{"hidden_act": "gelu", "pooling": "mean", "num_labels": 18, "beta1": 0.95}
Rows from block 2, named by matrix and row number. Rows with one number belong to one attention dimension. Each number is 500 + 50 x the weight over its row's rms, rounded and kept within 0 to 999. All counts start at 0. Numbers have three digits each. After the name is the row's rms in percent of the matrix's.
# q: attention query, key and value (stacked) (model.blocks.2.attn.qkv.weight, 576x192, the q third), inputs 96-191
# k: attention query, key and value (stacked) (model.blocks.2.attn.qkv.weight, 576x192, the k third), inputs 96-191
q.95 090:499471530475531449563460473481527535560478499462477560520519428516429441436580498490402510385529556535426482546511469547491588475428546505502478498533561460483517527530562496599472520466423460504449486598492467463537463424479499577546588488460433531527559490456521454544481557472526487590
q.96 106:512459567497480545579476582484446498504540531531591506504478463537475516580455549454517461545466471540545491514407595562530533609465432538658593507513518495518548470428404466497545453487450514583512474459484458453419501393597470514526549524550509504455498482517451445478470468480560627430
q.97 095:435434578480495453497463572482429504478501595482414514490541478513575555493554409492514581460460559549423533455574375560509504454389590544569530511521540576492508520422483505426483450484445473463429484560503472477485584482470506477537523501450413451527558498455442528501483501476496556610
q.98 100:502403560467509443489511560498563536516575544515408506511469505547549541432496472541543572448545588521588522518486454518400472468437529475502542568513504547484497542474496582531458416459507448393555480500451438442486523451502526525574433475555440469505551477457557522500477479485418489495
q.99 107:539518370461515493430467478593574486482491472456497530491498519473558534606394473471496543583381508419422534539487577465505423517529533523503590525451520501453464538526495480456411479560592519493536536462553536521537444640572555495534491487515515491533443525428506516503490546467432416491
q.100 090:499479438524583508474522549449490493471500493499374451458481501550541515465561450497550540462494550410560494487517410474498458419449512546491427555465538511496501558500435535508410500536608508430603498516512468510540421538499458472489499422465538549419526437472517442507551491491442432516
q.101 137:553475434494562492496533439470542520527510486465480534534471525483439461384504574567491486532621475470580508529460513404429526411569447422352449536493525464520453501600572586596462545426521484471539527515482511491592460493467532522449406495571547478523503409521578509495479499534431401493
q.102 088:487454599505527496543499487426468515517493557483525485509517471481446489398601526518483501442610490618520477498541430535516533428505508484494466495532455479518512467502542537527595510429410479505389507551478449444501582415365509502492434514515509429544551436536502507484453449518565545572
q.103 134:477492510460449462486478416550470488488459534504498502565516478449508501460520459523467483532533550543456529466575509420454615426487516509436541444549460518502462460498589508544496492509435494475398512524484582579492668582431516491486512538524429417612533519512475621488492511590488470539
q.104 119:474534621501440468471526441517556490504478475541470414478500509481497475453591481539496511436579563596515483491566469551504450474523505476448468446544346502448484509533573465485616520463484491455474495491479515489459621514424504491513504465443476501466515596478537539494541437507522555457
q.105 123:554445419463590475475515445492557516512509499446464536527483512466469506399502558568496533533599497482545513534497490418425506385550493433342458540481534472503446522606579589575444528427523486466503542525495509477595475508456538512475380483559536449538504402493561512492448492519404393537
q.106 105:515510470512495478494549534525558528526577461538449460494414546536507504466427528521528499478554539443636503500396548414459444546540435485510535511533504508474508496548416530568492473487578467428601484458487513548510439485537491538525459499568534529426441525488574487517530532497454448388
q.107 118:484479545430521480497484409566511478498504461519478423513458473464498525466532514562520504534616555581573449510562560492446484442533479520422517449524343450441496488551557515567561502427531505517413506494492572511476644501432501499504443501545529506453500502487527570506512407572462528439
q.108 107:480609415537464524496544450511469498507484400487502458477459517468488463532488520462478417501485464450506495437476504414564496538551465510503451422525503472499516444557427443514539594519546516533505524491564556616553413534513450493453526513429568573450401563531487475539593552497519494454
q.109 094:463521542503476532536492535503491491502538436547552447480465494529511497594483518452520455506470473521547473506452580574528473606521438542581539454516430496471550496466425430491575496472514517570515453431506503502426497431593445502536578490486534589389472562504471452509546447491531641374
q.110 101:504550391492479535488460487571517479489490439465560530486506505464536517654397488446496482614359462441413512509479618515550452571549504543542564477452499482475500511497492431443473501557566530565494511439548554521486442598588520494521553517480524549493430550466456506508511530492483504455
q.111 080:454534518559466474510521605523526566561589485531375446475445560545550522490409464474550510486538549470590501463421507443483451521489488520608549469557508545439548485479384494521498456529571424408541450460487556577476498473513482571555467538549489509451446513488528537551505621519500437451
q.112 088:485425567471534506582483507433449507514512536460559509515509457459452498449560553501491489514579444615517482497515500535521570443526487510510498476525498460533520448509510535530591504391411498576343501527502480458512560373422498498506458533542527448512547398534472489490444447523556591547
q.113 101:398483569560522530558484638434433624613626531462441481512490501522509499474461440457523491516566516539606500469458478501495497445474478498546468439556536519466572444471420511535516517472472374485456461492493528521490476379497430613519437524557481452445495426540458490594440574527519515527
q.114 092:512451613523522505518521557402460519508502591499500486491508474553452487404604525505501516397583505572560486512504379529517519465432497492565459547512515492530520492474473549505549502457408480465493509568459373424501510383432499497481442476509506430529564427519506447476460463462562532578
q.115 103:483416561455494435464476543520528502475515570506418526499536495536584549474521411526522613439455580510455534511565406568447470475405595500513535563491501571481486563433541544455438424511481475417510490531468446440479556509489541483568492462489406462538567521434508530487484484459463508572
q.116 120:537532469567450529535525549440472541532514549495567572505528526520449451512474536453454462487431407459448536503407469487555560589487500449592513541495626529582508466472449508434489499547418479519545500511478442483531376468546511527486553536500466492578491504557487457488478591429584496539
q.117 089:623469460434487466471545369533566365374390476551573512499475490479481513480563592581489500464470515492470507530514514507481514560519500466414520580460464490566426568534595528494491466487517638505566540492469432445499505588496555374490556470467513551531527567461555503382567366474443520441
q.118 117:470555461551552574561490504456413510522481491448601520509509485450416477523499553472469427569522414527481489472478544473589552497575453516490445433516555451533521433540454448504552587488459506602405508510546549547544454447475441515417517543490568485473452444568441466522460526532566521541
q.119 098:385465568531516512543459639465444630606632534465419492503507492537554521505443405435534530511513524524568494472487461517484489453434524513579485450531534527440573457432420515512486488489480364486448458501508526504483494397510452609555437515541461458468504435516453503598432587515510513554
q.120 086:395547556597504520551517623436429606602597502487431461485487526510494478464460454458519460490581499523584487424459471478544497464520471526563442415583530504482593429493386474515558541495490395471450449496506558574491479386455422597487481560510511485420463463552476499593481602532575485527
q.121 128:483426539488518547566456557494478511510537526485621548501552466477507546599466509440507502581410445576438499518466590625552499550526508536564558492469519489508519490457474455432551458472455500604412463444509478417430497431555484512553553507504507486478514484485425456500410449464553627497
q.122 101:525423427463540528578487524478472514521556507448588559521480480447469536545450603468480487621497406554491517521396611493522554510556470510504584504503592459523507442554433519494539492395468501620403515474528507469553417410571505528521500538563545477492470413494465446501428478464508582485
q.123 105:536489574545468508557566529420520526537562504531544457495451505530416436424527582505497451462605500552661492508389528510521516533530402492531502511548498469536531462550429526557586505446467478492548485476440442475473443380508470530492488500550530491448501485527551443487490465474563558416
q.124 111:492515585566500534571542505393441519533502503515537478507492494489399438402576560522491417467628458566595465462478473509518565471524421469478406461543499470563529451521501507565578557451439487526469479522461488495493504382426444519432492539502525505468520452590504488501501475539565528496
q.125 082:491403520443557448501486572513492508490540568459424522493472483494546575443513488535525612487549572579520518497507449499475465444445557537533566552522555527482506521515444567475487443419505478458441511540505472461561510437461527509542422492535485412505507434426516519499431453450464518572
q.126 119:505497571505483517515529534450504483497519452526489374455430480537462475492560554496531478477591556542655457520445517528524486500474431547563509480544432483480537476539436479553579514437515518499561511486480467480472490408532464490514505452495537530388484516478514438481557438470518591405
q.127 107:503399564450508440468472534514543501479515570511429531508535491543569550467513429540529605453473571504478518534556434568421472472418582487502538581479489559482481576432562563474428409500491478427524486520451445418471571507487557489568476472524412462551583492443526534477467479481453486559
q.128 094:636475478454493486482523368514556374390373497547583528509496481492446485480568598586484479501489486501472497562513549531474522550527479453426534598445449474566414576516624535507489464490507636526561536488447439420488531590488569389479530479507498537557546530490547516375528371503461513435
q.129 129:549500427502551477484533462493528517511505497491441539527463542517475473392472536559505492489576491401563506503467490363421505455543464439402449540493550488511469516553516579587419518496545485440585514531488507547573465529468527516456421509560538498521499424540579510505505553542441344508
q.130 096:543531585589429534542548503403530538542511537516590510500532520515400408445551568490454445443534423555523494532433475564552526539527460424518456517514508483561507468504526502481588533499398473501530497509438413424487456422474514533484508508499487487543513517573527473478479511461609543496
q.131 099:388494554535500522527460635462457634624634522455407474501495500532540499510437408426527516519529526513585495480477477491478483439444498515572487439534521515428567443453425510532491507494491361477466464491511537529486480415527450620540425509553471450468490436520454500607444601518502499528
q.132 101:405447596547519514557468636437444613599615548475428503506505489553532513476467422465536520503535517540583495481486460536470497459432512490577482483526528531466561473420446542520484472479472378483467450498474501470472510391486461599547434524554448461475530422538460508576421566529510509544
q.133 092:556432424479528539551491569466505498499550512486549492485460478509487512556438582436515488573483433462563512553376613483503533517493447543598602538493595467520514459542372519530471465455523525570544512477517456473506385410639494507527518507577546506471480398470480398479475494440510548449
q.134 107:498423502492500535568459558485471518516538540461619570505545467465490535589456530437488505594413431577428516521446594596551524547525504530576586506480559486529515478473460479431545456453447495602400481459516473424458472423566506521544540524526502463517509457480427461495408463455550621508
q.135 110:477439502477502527569447482508472506518501549498588581555565486464490511542457504470483457607460413544417514511482617517488595483552485496468544461485514493519480471471550481494517465481424503602395467472502545499456585492534511515512543563543479458560558449539453512498414503540541551504
q.136 108:518473440447540531474426445549508459469422525467552582522574476470515529584483478495486517598401452478353497551567554528481518474499551497459532529425491500496447544450620485458434483540489542563460519504517525459495559605528559468496508501499474485593534473492453534474454486519472467556
q.137 129:495451396435593472488468455538493497487489505446452580530514497458543558472477485537503547561502484468449508501558487435439528407526566478374459523455542487497461524537559567511421502466536503515430533540534547496585506542454533493486428519531518480551516400494500541506469511529405409589
q.138 122:451568584503398454469519499536492477477472475563414411463470505528548501501549429504512521416510591526516489456552430516521463553428522541583514462555414554464523515462472457475551498535518506440527473508490511549454582530495478472520554485425452555468482632469504539501605498502515557455
q.139 126:548424420475602559549476502477514515522537508445615573531507486467449510537442592487493471616493404501507503554415623499489524476592452483437518526450562443525483483544502523527487499440490506595460523463511487439533408452547513527499462509583572464502495382519489443496390474490483497494
q.140 117:484527655565423493486529498455524513516482534584476450501534524548464432407585462538494479383571536532530490483546430536484501493481479448496441488534416532504499511458568487516554506540439474412558445511428473500421611487426486509491531497474446482506563566558540529495525498536569496480
q.141 095:478566510483496478517499465608497495505527409499485485458398475481499540534471519555493539504524539572535461489509525530540375648534511519558553497523402481473546530507465483448568507456573500534438488445517538470522463494471496524511489507491527592423399607451531575525589425497443572415
q.142 093:511527561575438461496552589491531533527556515563425425467457538583511487449472504491523521403541557468603505485417459473493447563457473497628544523557515555482542498482375506520509456533532460383611460494457465525475474443504482532544491508534480501452464544502559495510520577472548476448
q.143 123:551419461507562563577483552445464525525538555470611581531512485515439496530440578465495454589477409483527509549383593501499562529527440490538540552468604470561509473489452534524467472475447495578503502472479455437500413421567503531497503536596538464519518387546479430484405505488533506501
q.144 073:505473570505416514425484486483554512505502449529482450473555462508533506434671448505419550330518489494479521562610379481451555450425550465528509479574534574523453512563572500500525525503470484543493486606466441511494545524470465483507557403391435480558499617550493542499472508575513433570
q.145 081:541529540441421454390528488496523503496493427497450497408437494457502557501595524617527528463513506565466432496625406522468479516430570419520503533578479505483482587469629507462527477462511499566438517498451493498530570544536511505501473416362480582498465552519471549520412496551449407541
q.146 073:482465540528415519466489487465523516509495453531523443488572460505540476429661424482409543312492471461502548541591369479468584469432529476527488472536521567560467460548530500499520545507452488491517510611477437490484518515443464468519556448427450459590499648531508578480515522558530464548
q.147 104:607528512561510501547525545518501342311421563527477478516487445564430544479476614551441529528550499551546576517461499467518562517554478545531555451581549546501508533546437449491450521508585643560521486510491524539489488543586484388423497512516494512522470475535494473440497468486568445535
q.148 122:479535407533414546459507495546602481475480490605447399525495517543549518593512486509522466564479497459421469526530604443547473527527525513538506406573526429454398467596502460504532436540577520542548441531546533585450599570512452456488492501432464509448477477506476433520567500455517426423
q.149 111:371478483455501512451454471481481669702590440470507516494518542445567450527517379435533464471442483436439432484539506520485443495443518459472451522436485457484496458457548530510542491504422350468490497497537483480517501467425487637568500486476490475466524518490481514596507553520448542480
q.150 113:371485483470503520449449475475473671705586441470502513499521529453556438527519376438523462470445483431441434482545505522484445494439509461472447515446494459484499466460548525520536496502430351474494493504542485484510493467425475643556493482477482478464523517500470512605507551520441543485
q.151 109:494511501494492531502574502549519491492508422542526478470434520473496541539457528592532474575540494558450415446499586506517365611504522450498525472574493410453536461531529467498619498518531500636505458451510543535551490513555493495457453515421517500373388493494458450540486446461534478452
q.152 111:499471566458566465520486501468414538544527485407552611512506468448449497431481510527425550444522447566525531503476412572419502505473501447431523579469532575528575585417568527499461568432434459535412507483473485450591376424522513576474488458523471501516477501531468529526410495531420575598
q.153 076:484494521493509495447568443552437509494519496441511579436381507466516474438423493539491494547489573511497524408497457413506469575537468516479518521519442463554601438453465520424585551521493490447489538427517494511594469509509551496481514524487612445528482561471526538509529468492582495518
q.154 100:510481498456427484494540477509542499513472452499527472460484543504555505486594464508606504425493591487533458465575427502539466485451540472525456557431365467545475457491550565491506479501472497409484557537423474405472613507394564464591508533480570530537523592416600592438553505556491466452
q.155 068:468454538538473550471451491490525525516500532509477453514598465583560460429566425396446527426479554415533548565508447414492572395493472540539481480482538562568423455545469520524459513567489475422542470563486425514431544485446472469546559470521492421590566605525543554455550519564554484504
q.156 108:487540466542406553484545499519574508508502395627505388493490505521517515558547495589493471505522475523434408538542577516545421568467534450521492435597484404446466480575560454531592476515548491631521438530506523530500530537519459493476470477402443531399388489521457435532519470469511453442
q.157 083:504510427471584484556487519526487483490497596443491578567477523496478515580329551455559472668475506491499515488378627499519494491594463551476508527426535484485496544452434512520404465504531517459481501408537546522505487473544539515486463555610545507471550347462498447493505513453443549462
q.158 097:538455573444567483584566508535534459451494460467543569472434551464533592454513545528574527496536516553488497449496459517500386567495554429505524574438425526486540438474545542425575519510427526510493538479444515423563530494493573451555544534463577498472489577435592533442507472519547499502
q.159 076:448508516578473554579570545462486525524505420580589474528504524434457478465528485562425487430559439537495501453487509549536404625478504450439495471536474466511566442565517478469586596491460474576508480510486540478551405503474473532459499540446458428457370555517486485535525460451523526485
q.160 097:493475511459436488527557494513552511525477444511538501474476559491557516479585460529607509435509585505513460450573440531552409522449553443504458571432375458537490450504564570465516490499448478423482544531420487391495591503396569475577524542462553524501504592404606570450554493536481481450
q.161 116:631516523536512485554542533520521334303420560522493498504483462550437565472474627562463544533561504571551570524448496488511547510559488532526565485563524550504508543534453471479471508495570647546506498495468514514498490524582517372437498509523507519527470476509516482408487445478559466528
q.162 083:453515527575460580495543500485485503505508427563527428470439516496525451457538450511479443452511541470477472430526513434581451587473483480516440441529447403527535373557462477473586562566467491486587498518525469485519473529450480470502555550411550453475439586492540500501607467480610455462
k.95 097:505599559517487539454489629527455474470473503493432495424390558450468456517444489474558454540526530483555601450494483428485443541496422471513505524429502491494495516427477517470463593597519556469484528424512488597500471589587521509426453503497566416508482506455481550472543595552415523438
k.96 099:524446559489473546532505549576475480515505514486615488511476461558486506548475520473517492547492514484562481544371582523493559593486440525658599510542511495520526413481407481581539456495469531573519481475461451453452459413546476483546497496576536467447454532484475485442469450503556623435
k.97 096:480451531511473518399439564527490519404626542512451412445517508473595620498508454457491555524435463524467525520571443533443547428485566551491571460550429577480516461476458466398519496500508448492496474485523493478472611532464480446539540548464526437550522533498445533502465478543571508561
k.98 096:557438563453512446399433547572576534494689541531409480487443517528639591431476447538504582436512501441532486562550477481376448483508529502506582527481457559458440570496498538481404459470516438463575443488480458504502558496479509519582494484553529469517546528510559501515435478558482448476
k.99 096:538546382505445470364462420576538534491521493507510446512522497559527449557437423432423536512399531409469532600488574434511529485584492561431515521446484460514479549482506518557401467564584469469519482482536509513510418596602537553495461434581485495516461469502502505555535558526479488450
k.100 088:471542468557558521540527535401481449409434488511442437474496522576493491497485447452551542502495487431583516474506411488488478415476523549549452524380436479466507494494435523520439466550575554441617541517533467477523442528450470460485455497486573559487522411488531506513600523482500431524
k.101 133:509501459492574478534517479446518499535474507456472600560490541486496474438494561576508496506606448463534501496491476411453459446534486405409429540464535487499442516553582572574444538432472528492496523538488547533598450488522519520460421483545490514520500424543576469520478531489402406508
k.102 082:500431569472565519525466592473486479495564564492499529477493497410523567458556574577538484456571431602477481486589450559471472469468533489497541474554463531491506464517520473406587539415437508522445506516475498458482636465438487481507500532482498411528523466530482475481386430493515483567
k.103 130:473486492453482467500461382535492442476523499508469498523543505406546529465529508488457471566522466594434515464535510431444580424521507489430551436561451551491461497511608493519555504455491514487393495495523601629486691561457530450511513572504440496622521539522480584495488510562500483531
k.104 115:520505607452515462463454473492538446557466478534428463459451489441483491451587510572509480435558579602456457486592503556519441500466513500486538495541500503447461617515579468432573502473475513454484506473475487542476660515378507538536568513418491479490552551447513531474470446512489493487
k.105 115:506480437493574471473469488486534492479533537460454566553497529471550509450489540571497530503574441444509504538546478423428454406555519440361444531453516491489441525550583567546430537429483513483494514532499542506588490515524515498473409468552496471541511396549558461538446510499402392533
k.106 102:529537494474491461518532506529534541618511457524449504522420516583483477453454478549522499483566545427593490487437535421481415552523453453550509541485511473486468536526451550602396468514527476466581485519483508598531401486522503609506482489548527553414457518497584468541551564502456475415
k.107 119:470485552434573474525443436586501350477448476524466481518448464460507526464530526588517492488600561570528452501537546471452430506503494516494563488492468466445460560526556506567533484446510575497470513496496549554494659514370501509503445530525528466520501469480521553509502430536409498455
k.108 109:456581435510463499592568476442450498533335388477516499513484494508376418527488496500509442495518569506530517401490486485610492549461470458517383491506517447515545458517490490557491533535507524481486571546519539547504388510524496518431525508438491600428445520468485500514651574458470510487
k.109 090:497503558472489529554513507536482471553403432513563468492447454550430467553499495501529483495510605500554456506434570555545498609449452513632541507514535450488523499488460472559539454523515539547543498473471463478456454437485469520534523491503538515425456550437476517461560458497503617419
k.110 091:488557415498429490458507424555494527501428446489578466511525479526462438590446438434440492539400579447476512544467597510571551558556474559481478500474497429535528501465523495551481464577558498532488493472518519475461394545596528530475499458542489540464436508464448526516579523514490576433
k.111 089:491537512479467450519483558538523573634572429539439474486455544544503555456445428545508514479517548464555523451510509501488437542515485439504484499511448537483494536506471513504399455523530424462534422515498571583461451500513505639524546539505513585396477579504554504587583579539466504432
k.112 078:473410553467550548547470598503467471471541553468568530519503486407514573492530576555541490479576452572519479515547493563470510489483521508502542453553453496502528363531508481462604534411428529567450513527472516403476592442487478451499473522532515377523490454516461473468419418493499548539
k.113 125:419480530468510490563438634531485558580550444501476526495484537483523642472466423559533499475528534448530511427578485547481444547492500418471429486501444538485521469501531493469442514488491455558506419506479574486425502476512477545514551560485525577378503577533503508564545522551466501486
k.114 085:543436584519553552498493641456497496476606606487487507460481498498542557453539551536557514454541399543520498502527419539459471457447528494569547517522487545502506459510416481423523531458446499490510510510472411443491547446467472474515492511476532417522542461528502440464380452474563453578
k.115 104:532450533493478479351438513548553534445677565540428451458496505503642587476502440469480581471427476480459512562567460493409513443502565551477592493502460574471469557470487498416473470501531433463538451471510451482498591544470504478568512495500510440570553524508498521506423468542545469532
k.116 118:534497470542440496510568544444494660595561531473550553497543534510468454500501524460462494487459434466473542493448472513547566541488489445504460521548555549570544434496456506443492546509444421524484486517475471449513340459651518530481563464487440532487482562521503449474482554450574540529
k.117 114:586495485530504519446563384467519421410456559497521484499499464515489376519540593457483502523495468552496464576414517448507546456502497578549582526506558459513473523505468524543569489490499566453503580486503419498581515505469515427498447446523488414615504422468511489416434453451535496506
k.118 112:433528458536534566633539572449416483520372466457600553518535491455384477534492559523512426548532482545491502428489522553593518525521475464459394474550522453545574381525490467522554564488454560569414531520504572463495437445549469492412512539467490517416461474517454469505520502472510540534
k.119 126:426471530460500479529418620551492576558595450503471501485487532491559661478464383545525519465504539440518519441597476549471456538488520443475443479492434552479518481490524489454430499505501416556510408507489560478416509487519478550532551552486525574396504582527495518578545525560473502491
k.120 103:419523520486496486599495627492475562603498421508481530489484548476466587471463453560539475473531535483529518388567479559513434558490494409470405478523452529494549457503511481459464521496497463529495447523491586520437470479507486563482559570453514592365490580523507495562589546526468506491
k.121 122:493431524490485535448437560568488514493550531496607490484525457484512534579487489468487509531444525492466464573506593602526530562516491583513568487525509464532552454474480463445567485508477500599476444440480465376426484453582478480528533485543527414446488515486427466480412389507556637470
k.122 091:499435428477485524498493560563466531505503524455612527544514477477476522549482561499481499523527523467536502566458574502504551534525467506455532501544518446541541347535475528545532537441446507598471505521475526364523412453646504496473470471605526424449433458487476442484468469489487633458
k.123 101:560467585478512505586541588454508515622490504480515553513447504520436457444528581560556468433601519496594468476437512523511435572461440449590504550522539473517500480531457518541502520445432522517533524517438446475489430410525503554515520479510517506413506528489564427445455474460507528443
k.124 107:460489568503558533665557575407457467541398488472529582512493512449413493455538592568565437492604473566536476397491462558531463532459476423526431494533528496520530446528516490499566547444423562536464530528465519483499512409451481477463525542439494530453514507510510473465494478463489498533
k.125 086:523445502494512501383430594578524497431656565525456432472462487486601619471477499523492567472511486499524504576559491501412492442520545554450610499545428528485500471508421504473478506455514464490529463507514489459519580505505487498511469518546568384506501455511499491527423462552519479518
k.126 113:528499590474522532572491550454492394500403465471497441497431464555445476484564531514553487451579573498603470508437495526516461527417455500667540535480505457459473485509461493592522488459471596489575568513471425476494498426428479500537497474496568518434500489443515476437542480484499530442
k.127 107:542438542489504472364436495558561522450680580538434472468497509509652584470505452481483582473439460477468501578546472483392503445509558541481596505480468575466453573471505514432469458493527441472543442466499449481508598532465510482575489485530503434584555507519514525503406460546524463519
k.128 118:589483491534516520463555380464513413417453574497525505513513469511487375513546609467479495533503445550489473577398521450502542463507483558544583535491563474520461535504497530541569483474493580465498562475495428492577521501473528433504444447532476420621511425486519499405417446461524499499
k.129 124:499530447512548475546554466462516530547499497488456578551495557527504478439451527539518496515568439448540507458457462373452460450542498410448420521454521502491463506536521566575417507486506483476525510549508554588591437508506512534469427499536489551526498438555589484541521585485438377512
k.130 094:559476569509487499528541562413516588632531547476526583481515527470453444456569569545496476430529450526459486490495478579561474565469484426512466539543568530545508509512524493397535566464400459513476504508437437425493422432568525549502565449444429501468522556509527424450398489432539522514
k.131 129:428493527456499474537423613551493572575566442499467501496483534498542639475464385549519510466512549432528528435588481538474451540491501429474435483484435542477503493496537496470421503503504428546511417512486560499416498493520483564523549550492528587393500582524503516579563534555456498479
k.132 123:434447542466512480539428632542491568554606463511470514482488539493570666467471405556534517467513517447520516443586471549461453541487517430480448488493434567481516486487530500444438495488497432559514396500477560467423523477508480542545549558492519570403517582542509520562525512562479495494
k.133 086:535444442510486541542508560513483503492479518452596470557504470587485469527475538442507509491502508383615521583366545467485542513487448512587535532452523463529510355511411539643447482476484542532573533533492465395512340459609485487529425445625535483459452438499512431468529528484507562444
k.134 101:514421485488463531427448563572492542496585542477612486500528469477514534564488515473467507518445512488473490585496581583513545551529485564480565486550496475548551416488484475459548510490465481587473455464480468361446450470618499490515518478571513404467471516490437455475415411504554633475
k.135 101:451435486473496510522463453556483510537523534488590560545574495431518525543482526468470463599493472537435497512474592518479580488543481501440537447530530499533509449511581494484588487481457493598413445473491573488457558490572508477522516534564474440550496510524457529489430456517511595495
k.136 102:495481444522511515420452388541506473396506566487544508525574485474553492558504488438433520582421435509384521588503535485482579443555526562428531481462518505512473520475578494483527483524517514540459478460523514466502562550532510431499451473547459441624512440524438542499429467521501505536
k.137 120:450492385499556480454468451553498504416550516485470524532522515462575558501456483527475548558502459479475519521563471426425509399560552503337437477463463502488483496521554544508454527472546465503456494531543576504575524553507511468455407514547518462566494400548498518567501501524413431557
k.138 115:512546577485445476494503476502502454494484442557416386448445488525489512476548460485508499471487573575509497459523459510516497527427520510607557485546453546451492563476460461472525467539532491436525515488513473594467621526374487508541570534414504541506507587442487574474581517522538509482
k.139 118:500449433493551533505481526532492518519490544444612598553531492492492482550457546514501499537524466426515480565447586502495504511570460510433478530458549422545508429528521540563498516458467538598478483499475510388520383445635506497465432452616523447460469409535499424509415443484460552472
k.140 107:518500633511496488552521504413529497580513517544433539461503541474499483424568528537537462473545453580457479426523454549494456503457499438548503491535524570478466597499553472401554489500459497456497475480465483586465611481396501507554579537406444533523578585515546515457443503485546447521
k.141 097:532549501481474475445503525637500458495505435545498403456392457516464509507501520621474515458512620568535458535542538534528453641497492515490544530599457467505527545494457488502510498494546490494490485473479491475517533494440489566452490488503530510424430547461485540514560448538458562422
k.142 086:552510548514462467508529575489535574625596484546430458471451532594495511425483488520517516442520499473571504481438483492496437546490484449594534534526486551494495540499381512505410460521505436436572455508485477573496420462507494627556550509490499554418498573504576464522512577508544486449
k.143 121:517438468518518541542526551514482557528541566453614588546538501525500481527462546478506494545501428426536504544385554495485550525541454492521504534481552476562523396507453533552490507478450507589496474498465482402505354415646496489489462471605502471469472454547506430478426472476525554481
k.144 075:447484484389588485571476502588530466464483514404471539508482523419600521502514514463484490524555431518462489517495467451443544460450522492489471517450460512527474424447548511466573663520378525502470549519505460506542592476619542408556546481453556447583545485433549510479503530481514471525
k.145 072:424503502437574437468482500570568526498549488447486475470451479351588450468466441541452530452521550554534560514559469483488506462532496498382385487498449501512505538573486481501446634479498420437466583530514459500507435471515480474456523440417540406552519485408491541528548502482375506547
k.146 077:480473495404544500568476518572523451440484538402462540497500515456592532528519506444488506564527443534422477517479484447475521479431541478540567531458513518525454437448525521447579623527396546534465520514503449487524606489636542413543557458462546464566549519433539518469500505484531478525
k.147 124:403651477534476578503464540491496604677491442491479512543498554541419461539469480466490451524519484455470485464476502474487475526514424494535467431505484479456544430503523395504555551511477443517544504497562552573501483479531420606406489536471483542500483516585433481602540568463511469486
k.148 111:529499514465529454512524513444507573604574460443564591565480542442365469487468532523507528502531504480552510493432492540460462484528469491432457541464501533458562488511515508517499550434420407505465546484477553477581400405518526623469488497549493551476483458486507453518404548439432579544
k.149 137:612348513445524407509538454489516397333490548488533503472494476458539530473516536527516544479502513543545497529506509529508514463499562525469529578492499507523464555501498614512461443476508554477459517501428475425513516520480607415614498477563522481500509462405586497385439453521493535502
k.150 139:615351509439525404511535457488518400343492545479537508479494487464526526483502540517516545479500508539542486531501516529503509460503558536475534581491501502509471548498504614516464438481501551476463525500433482430518515525489614424622489472575522481502506457399589489387431467516504534497
k.151 092:518525488457453409500517476452508610648592521477522471561457538450428409484490476495480466439506578489559552417499538526505529397542443604410421502490496440463478537570491491542454504464452368410460562513461513518483412509445530638500519534550513508527503406475496419515404590472455593515
k.152 102:464497426491501504474488430537503444411453546532465418458515494508642512528495465468511466505460485477472506483556537426511585425545521565505496462509450441523457489497523534504518436562562585431523495475523501550448575630501508387555497522514551422549497476474510523487523482536569437444
k.153 072:539541519515389520554504515509496540530375558444507506534487424582352456534523486509469512521509574571476520434576527551592477580437518544581541500544566422510441551537432478499472490501543443548470531586470425443432563585493502529411480468506486562516529482471462491483512476497461487509
k.154 103:469479572541489515468500559571502475410553517566432481413519448460664565450527455561517525489472491546452556523576432513509502561438571403472504504483557583562463570499433496390453561539548498541471426491497407465453505474511466410460560466337475449515545586508486587499589436536434481556
k.155 070:517469497490528555591488509523515424438393481447488554485510457538469552511520591451483522583526425536426446555435469492466520561404539418608595530508509547537512449434511503491561550512444605575519480534522458486530598432606508424531551499481496533526552552496530496451569477475550466531
k.156 101:511483507426530408515504487463513584612655551447521548578497567407508443488465479473503499471500494458539532479436534515470494399563455562380458522426534511465503513522502502506461546460399390437462554480490534500541399471509552604538517507567507481513508414452525410515377570435449612514
k.157 082:512519468635454521417536452433466529538462432622559441477548472563384520493499523543524501496457518460553496497502503537533514542568483462498477476555453499496569521533498501557503337455615503512527436469505573516480426477399441564434433546519448569415421527594447505531520465504506505470
k.158 105:453533547550430521465492521541498511492514499585420416423501468454635494431574441556495439456516542530487555478579452493525558522444504442465429465502495507587430578533478477447482580510569482490475452507499417510422515483460477446446564521331488477548522572515478573507591480536432476524
k.159 078:541501507406441424496492475488505525547624621467485478546498589442585447526503470448470452481489483468468515461483568473518529389555462641444555504485558452488406515512509519457513528528400477449450522474486505556496516581520572532567556496560520423562513444467521436498341589503565564462
k.160 103:490475567528471499447501538568508480422576528576438466412520464437685550446535457554512510464461481533458557529575440506502526542456560414453488505478556571576440590506447507392449565533545500523462431480495401477446495475507487417481562466334483439535534583501492581494558453543435489552
k.161 142:386654481554474594489462535508484602665506453518467489525499519534465462523489461476486446521502494456464502464496495465496493530503429482527466418505492483486530450502503386497536561521502448515542487500569524580484484485515398583385502533438486518501489534593415502614565540481498464493
k.162 080:591502576445421460572493562473523528550519594383510549578497538517421435522545516459438540485542519522476557497453533554512445495464490533528583557489608505484390518522478489480462576464378440480468547567456426461498510494534558575510524412561494519519529482449519430464431554461470569506